A small spectrogram enhancement model, trained from scratch.
Training: 18400 steps, batches of 64.
Data: trained on single English nouns, adjectives and verbs, spoken by a formant synthesiser in many voices, 78125 training examples, 15.1 epochs.
Rows from block 6 of a small spectrogram enhancement model, named by matrix and row number. Each number is 500 + 40 x the weight over its row's rms, rounded and kept within 0 to 999. All counts start at 0. Numbers have three digits each. After the name is the row's rms in percent of the matrix's.
After each channel's rows are labels from the 100 clips, of 14976, where the channel reaches its highest value: "lies over" is the class under the peak; "responds to" is what is common among them. Only what is clearly more common there than usual is listed. The data: single English nouns, adjectives and verbs, spoken by a formant synthesiser in many voices. In brackets: how many of the 100.
# convs0: first 3x3 conv (model.decb.0.0.convs.0.weight, 96x192x3x3, each kernel summed), inputs 96-191

convs0.93 111:507511472502488499525472472551509539511533551507499466477491487472455462564578468494509531451432560536511484523453539485484534472516491523536484501481510566479527492522546559499560514472496450553541508485495529510514555466494500518519456510492519516516485527549516501483509539464563500437
lies over: /ɪ/ (40)
responds to: /ɪ/ (43); clipping (28); whispered (27)

convs0.54 115:482494489490464511485534518476557546488446551492539467534450537523471559503540571592504506530505442513413533469497471457508524535590481525534522497496510511488502538466479465495474501537467505543486555536388452498587484413414443572546479493438647509452477478517521438570487550528475473491
lies over: silence (89)
responds to: mains hum (89)

convs0.70 105:496575377540505495540476465536519483460469540519486529471490469514477505533563553462546483478572574530510447522557479484507494515449449545527518468565452544516403469389512387527455485474439520536391479507606582516547514559488508486485455474394486435563534524465526433479460490491494502496
lies over: /ɔ/ (41); /ɑ/ (28)
responds to: reverberation (80); /ɔ/ (42); /ɑ/ (29)

convs0.13 080:491479490461475451572487482541496522479528498581571558416470519545465482465443479516529466459488530539545497438524564491481565502496480449518467523498510549537532543504520454477480522463491527484567498526498489522459475512502506487412516503482500541499522483480538519524448502459505488506
lies over: /ɪ/ (26)
responds to: clipping (57)

convs0.47 114:513458564486506466464449466366450489498513462453519509449428465399542428485415482497471475479506424486509509479525484505419472535418539454491465447420444442483482446518483506460493552445559477497475476499433412454472460431399508458488508489557451462444499539473446539501487406473469512508
lies over: silence (97)
responds to: mains hum (33); rumble (30)

convs0.78 090:538444535449548462513500533445515472509550498474481529498552487532459460497462512456518418481554514483509481548517509509443498501470563501467507491515411534476512426494515516489536543473524370463397489462477500542489518481450463515505467466571419474449490562475479533486457497522488498543
lies over: /f/ (40); /ɔ/ (30)
responds to: /f/ (43); /ɔ/ (41)

convs0.6 122:485453477495473529507523487548544482492525549460513445495417538475528472479477475489538482515545434536442535494464492509518540501564502489534513461414480486502449503502484513489462506539476512578510466503391469486494399412464484527510510456511532466438475557521510501491535512531476532484
lies over: /f/ (53)
responds to: /f/ (54)

convs0.27 114:518441447490419514488525575508502489434521557514532522463469489553509473498473536586429503524483395519492616465471483437522478495631411504521479428508473511510441503506437493515456504543488503530502453493426397479495471461477427545497524460416498497435441453511504435605497477505509442473
lies over: silence (86)
responds to: rumble (65)

convs0.65 099:506549458491514504480549532442475474494522515528499516501427444519454516537532460574509494490440535483478556487487558475475510428566480488488506476507517548497532549505556547463499510458481521486474423452555518505503400553513510499519494471480488540577450476522502493552478522446510491488
lies over: /f/ (75)
responds to: /f/ (76)

convs0.4 095:547506513482511571495485536455538452481509545499534539430485475487473529596480539524526481482521455493486553533496523521433565526497491510481535527532535397549578417541509556477542451526522490595544446499513546514478493517462465456459479446515524399509550490497557498513517510475529463515
lies over: /t/ (27)
responds to: /t/ (59); clipping (30)

convs0.44 076:499494490542516436485525469533506458514442488485613495488480543526497512511516511513432493500465530528490507528457480490457451467513492464530504508478485535524412524534521508526525491395515526455501465424526483494465510480529498505501452537509478527500476566464518468474501496465621520482
lies over: /s/ (50)
responds to: /s/ (57); clipping (32)

convs0.75 090:498508489437489505578538518488498451512518501531506456527509503507488496512520506453507521517496465507543508485450484514513530455502480540533495550504569499519477504484476500491476480564501489514509537526481507477463495465527489510506483478487481461514506407478505510538493474501455505536
lies over: /ɹ/ (76)
responds to: /ɹ/ (82); /ɪ/ (41)

convs0.39 085:468472502505490496524533450545491434500461453530499517520483538497519503459535506530499496462587474494483510474516438529504530514516464428491501448506458495465466535515438500530459456509439512510475442518457524454531375479557488436511531428510506407495490495481434493484484532515461563505
lies over: /t/ (25)
responds to: reverberation (100); /æ/ (25)

convs0.23 111:519413534488471498531464481492501441530522485553545514522497427506484518548563491556526482512561435680473559491527484516520503468556551484652529451500459508471557495522488539553499527510536440501506480559448495431475437489489460564508519427518497438507456514472490467564496532475609518484
lies over: silence (99)
responds to: reverberation (63); /ɝ/ (32); clipping (28)

convs0.77 095:509483511482520526458446466371462573478510534518515511467547474469496533506455513528490524519517484486486537481489491501490463525490480519490477491506477497479532481490456476497459499512485474491449531562493474500516440492439475525528410491474465453499517498481476491511497490549502473490
lies over: silence (90)
responds to: mains hum (87)

convs0.31 099:538562454517521460556489481550515493483495535515482521446528406523481499521545504482515445447515525550482491493553494489495459504479463512540502487554437529480469470421531457531550480435537526457389438516599551529464551536455469484491479446399441426534542527478499437518470492493535528493
lies over: /ɑ/ (26)
responds to: /ɑ/ (32)

convs0.66 101:525480519454509490521448524397503482516477420485474515512484469455554455474410516506474428451512450465514527501542500527489457540489581504474492498456500411541519428543476568436551513548487499466454491526471448495463508456412469467528518474565475458489576559533547526524525484469449471515
lies over: /t/ (47)
responds to: /t/ (62); /p/ (30)

convs0.37 106:505467568549585481479472500476472511481525495517521522433511454512497456545519527520499490515520526502517508499524490461540513500528454507511540443479465508532470493547448547530507512497526451484517455497492463450476494465527520553454449519527458455469520482516440529520488491512470469500
lies over: /ɪ/ (29)
responds to: /ɪ/ (34)

convs0.12 083:534509482428524552599529546443515492439569530506537525450467485515503450535390512521487458480501458468557552506498480512493514481509532500487515364502506539520496460561480581519495535503476509518481435547489499527542415520439455458503491449566513440519478495522479548542524472527497504527
lies over: /ɑ/ (55)
responds to: voice: child-like voice (89); /ɑ/ (62)

convs0.19 112:544546358490460536531491509580556489465501559509445485484493528535505517569515521479496489550510557484539474517522511496556521511510462538498468467537495504529440508437544445503470471551447509496500515487569570491534492543502521507488433503428517484547528533528581449495517477493481468486
lies over: /i/ (26)
responds to: clipping (44); /i/ (31)

convs0.64 076:468482481502486465500534410498513505485493458522530489533493500532461502496531525475474495481413546504501502520541431484458475472523418497503443587448485522480431559509417457492432473529520551471494505509468512535529436424500529466575473573432503517439532465508475444429492507504463460469
lies over: /ɑ/ (34)
responds to: /k/ (46); /ɑ/ (40)

convs0.7 107:523533439573523427578507512536538566459516487530469517416540427524471471568564487514551495433455584553564504525515491450506516547521452517543447476538470610518489502429537477554530495441490476447517476482533556516492501538532483492481452469433534480546519523481482477506484530485534573492
lies over: /ɪ/ (41)
responds to: thin (high-pass) (60); voice: deep voice (56); /ɪ/ (47); whispered (29)

convs0.34 077:534517471480531472475515497519462425487518353488587508524490448538493511492525572431503469475514506561532466491535551489505539502543545505538539546511484491502574471444495480477466531526552538561508490517496464547531455537528538426493541482544488470517486576518523538486426476454529511454
lies over: /s/ (81)
responds to: /s/ (83); thin (high-pass) (28); clipping (26)

convs0.46 083:507540415515514487520555534476500584486477509529505506382530516508497530526565536454527508485504556529507517556488603477516525504567488528520553485564525547498463520456541421524506465464505540502471477513565477490487478577575533449505489466424489493479558518477519497485471464495513528470
lies over: /s/ (78)
responds to: /s/ (78); thin (high-pass) (49); clipping (31); /eɪ/ (26)